config = dict(
    model='image classifier',
    dataset='coloured fractals of 300 iterated function systems on busy backdrops',
    train_examples=48750,
    image_size=32,
    crop_scale_min=1,
    horizontal_flip=False,
    translate=0.06,
    targets=['system'],
    num_classes=300,
    arch='resnet',
    norm='groupnorm',
    hidden_act='relu6',
    weight_standardization=False,
    depths=[2, 3, 3],
    kernel_size=3,
    stem='single',
    avg_pool_shortcut=False,
    widths=[64, 112, 192],
    label_smoothing=0.1,
    loss='cross_entropy',
    init='torch_default',
    residual_init='none',
    optimizer='muon',
    muon_scale='match_rms_adamw',
    learning_rate=0.006,
    momentum=0.95,
    nesterov=False,
    orthogonalizer='newton_schulz_5',
    adamw_lr_other_params=0.00094,
    max_grad_norm=1.0,
    max_steps=40000,
    batch_size=128,
    epochs=105.0,
    lr_schedule='wsd',
    decay_fraction=0.2,
    final_lr_fraction=0.1,
    warmup_steps=2000,
    weight_decay=0.03,
    adamw_weight_decay_other_params=0,
)
Rows from block 3 of a small image classifier, named by matrix and row number. Rows with one number belong to one channel. Each number is 500 + 50 x the weight over its row's rms, rounded and kept within 0 to 999. All counts start at 0. Numbers have three digits each.
Before each channel's rows are labels from the 100 images, of 14976, where the channel reaches its highest value: "top examples" is what is common among them. Only what is clearly more common there than usual is listed. The data: coloured fractals of 300 iterated function systems on busy backdrops.
# convs0: first 3x3 conv (model.blocks.3.convs.0.weight, 112x112x3x3, each kernel summed), inputs 56-111
# convs1: second 3x3 conv (model.blocks.3.convs.1.weight, 112x112x3x3, transposed, each kernel summed), outputs 56-111

top examples: sparse
convs0.41:539485475576530373474430464435511528544473461495492520520519468478546501488502472504530522465449667514543539654452519526509503347486508473453500491532486488476440480494
convs1.41:465515531446496509433527468459478439460584564419555413527434461513441500476508509487474452567480527507500395421572470492459515490455427459575494485515572513460449489518

top examples: sparse; grey
convs0.2:398495538534506470544485458541635493442542521446461530550534531552439466506493575552499599520458559528486517497418479489478496602498577496493493515520450495553536530526
convs1.2:423417525470500511477474517500433517469532507577514539557485533493470509497497481470590508552565408503512481434492451608476508480473473541550539451605543472637499500569

top examples: sparse
convs0.85:511491469539423579548489555449386481485404539536516445397522452543490481485474456640422496510416473530491511615467401509499495433517462520524484497428532492490491440423
convs1.85:497503442528521464534488477505602467445573501522538482577564520496604474510550574515443539523569546536491494506572454560480526515355582490545513510486545505532519498512

top examples: sparse; grey
convs0.90:503568501417509387620569474486522470484515500521470515476466557487486435517516578620534485408555449480500485373460410493512508497565438514524489520518552493558494520487
convs1.90:415547530506447432482466488455524525530503418474484478490467489533359519451559421478508541560531516623592538404463677497556518489501573567510460530495525475429488524520

top examples: sparse; grey
convs0.88:423591510488456486427570431520490539469506464481476388446377524478568475481485451461454470501421411529523498447510421490487531513539518510543509496554488522498519477530
convs1.88:476490532488501520501446438408438377505481411452499438435513530500495552515503488528473517428491563645524628537505557520480475420400493499497503481448584545463535486477

top examples: sparse
convs0.91:416475455545333454527376389460441509467442478498524453480462462519450481480477425560396423468445442424445494568418493485433486475504552499486481490478499460521501455427
convs1.91:491475426485609571501476377471485469562562556522520550649521517456574473534574464522463522503463478454514490461552437490484528487384459505532540540419599559542529541485

top examples: sparse
convs0.30:548476523471601526511414496508434578492460489558530498544454508594602499523520581538428442373485637532531479641446404505429455508508475507495501463515463588551560524489
convs1.30:465519603516431508509553540458486423583615524445443402521435473525423521556512465588532478512449501496512523413460598481496471508436534510390549451439405427475446416478

top examples: sparse
convs0.99:489481561474523531517465537528480442508508512548484444504484513574470550505534536598449397477467431513567539504449499517411484430402459472563600512454464480446508508419
convs1.99:529521538555508528535523437483468581506482503444468424462468485465517548429590493494465533436574516533466497565567431553438403528520541611487566446529484585456552608536

top examples: sparse
convs0.73:571554550457508571493593579430639613447495509496496549442544514556545458505493507621508552518473497444472505419489343508508481510476547550561502499526552507587507472488
convs1.73:356548429502592482488541555661535473475560531547399480637544527475533446501453506525515493457473455523537480571508431545484514470527397437528496513561578468533473505460

top examples: sparse
convs0.8:543435482539641529580479529490386542534463513488564355607423440483505465491472568444454407501480573482486489528545506481520495480514456507486467544478508503542503525508
convs1.8:462515530487445569477456515542519537436463497469466617457565469451466457495446482482500449534501462433569474465464443441486443440486542465508507430467527512477506428446

top examples: sparse
convs0.21:467572505535517514509509508541486468603550493493466430441501529465465495506496396479479462453586500449475508466497551483509523533542514499480534475513452579578476597454
convs1.21:527512531543489452511487515458502491488495517545478621472462510478437529478513479464488388517509453493484504422421511657473580485551522633445557521511544506619534605565

top examples: sparse
convs0.33:580509537446625530443538488639557576572563509487536570522591545580453460536498362503316557458448473513499556431522474497493511464557496487518506485457486559498494495589
convs1.33:491514520525436459498504475431411558599477527417517448479488526624499485514399503591531554512504519502559430449444505476511529442430482640485512505543447434613572580497

top examples: sparse
convs0.29:495489511535434489464500526420451503630437489524406512547453486500545510473507489504501398424504651575504599526488487511454503507505596499513549537586459615522454545512
convs1.29:564602490530508531461518441528538507458507527395528426502474513567467519506488478534601482474460520539550459412466465598519457521473466585421522518381539480548471561493

top examples: sparse
convs0.55:581450511586433505492461504580415506508512455497499498537465477468443450509501464497472411350441604475487518498445593495492475434497464501491463525474482450482554463459
convs1.55:414436394468640526481566502409469472564534545449645433582469541544545493479571530546525439478398457512516579438549574515451521443534569432524476583441542493526493523505

top examples: sparse
convs0.89:503421453475489343520562521505609405533499511511478511427527450534416565499494587525382528536494457461464491436555506496523512413496478486502490495528574498449458514465
convs1.89:459521365536591438532517370460508626483575524444547443567529527519501583495447476483469409571518509531538458476526555509456503477474466462575491550483609450493500566568

top examples: sparse
convs0.53:518526464485503459554497491466508533601538518507493490548494411416549429492468523431597444461435428540486458413427545493498469494547554488513526506472499489587484438459
convs1.53:559478404544438533563586525592396473513544539477533398566430564415392469566511484479568477456496489498531483493518452513555449499470419539523453554449471565419491521497

top examples: grey; sparse
convs0.83:490441472461390512444511489435467469386476489458373512424443536407581474482470523540507476422475550498552502389504419515565510564537509497498510526497519488516564528491
convs1.83:472556569543504514529501494462488501544471418515530521451482527538437487527509542472565530484459469463469390497539459530536510551490450482505529490546458452451508402484

top examples: sparse
convs0.11:556524499573562545469389451493384556463514508438538497601486555520473489544497567590552441452531578491515493335487499540482486462448477522459528508457529489464511493584
convs1.11:425448478474393536545423554487518452512504468548447487529519560537458494444509544457535472470489436409385449514475447432540407525481449455473438429497433446458475430506

top examples: dense
convs0.64:327552485441395494456452438450409406474427483491403447431393527557571504492508426543471520456519485587505481424512566499557524572530497492499495512482512496525528522479
convs1.64:649582544486514499512549518607526531369500431564463515544476548440531474666444538515536513503528522432480526493511472522514429521538492479520484507498413520531495460468

top examples: sparse
convs0.0:585579454516516513560462497551620542620501501553558586497587497437452555524521657426532576507496457519502578418485476523514541472521538475505580514476514596605477618460
convs1.0:514509542501546578596547557522433548408564556507449563558456459481478478502464470491568429517534488499580505479483434479415554475501358605400520537485487446565476360503

top examples: sparse
convs0.38:471473492482484489485506511453377432465570478512463454437382465494562529502533482447440435485506536505606559453490557549500501443523502498532421494553598546593522448490
convs1.38:429519545522452540434553465480588562496444543514504429579531565525426477501522507540574548444569573542608502489562451570472481481419431498476538472436473501498560592510

top examples: sparse
convs0.34:629488486522608480469480510566477555595535493469530574496438487479575552501488500493367489474426631503575528514528511504447503444451534503507534477515525475551493484562
convs1.34:430483620502490549564535484452520557425501488490523464541533466626537483519518455541505490517482540518584430449520518428492477495466428526583494479457468447442473489522

top examples: grey
convs0.97:441539485398487498430502482518488541542549467465569463460528462433512557471484533441494470609489547450573462398496575494512499413475491497554483493529512537472503504504
convs1.97:468495496455462552499510488507477475485481491473503439475470594529425534499417424380472504441542467600523646492466545439503580528414529535484490541544497546424553497472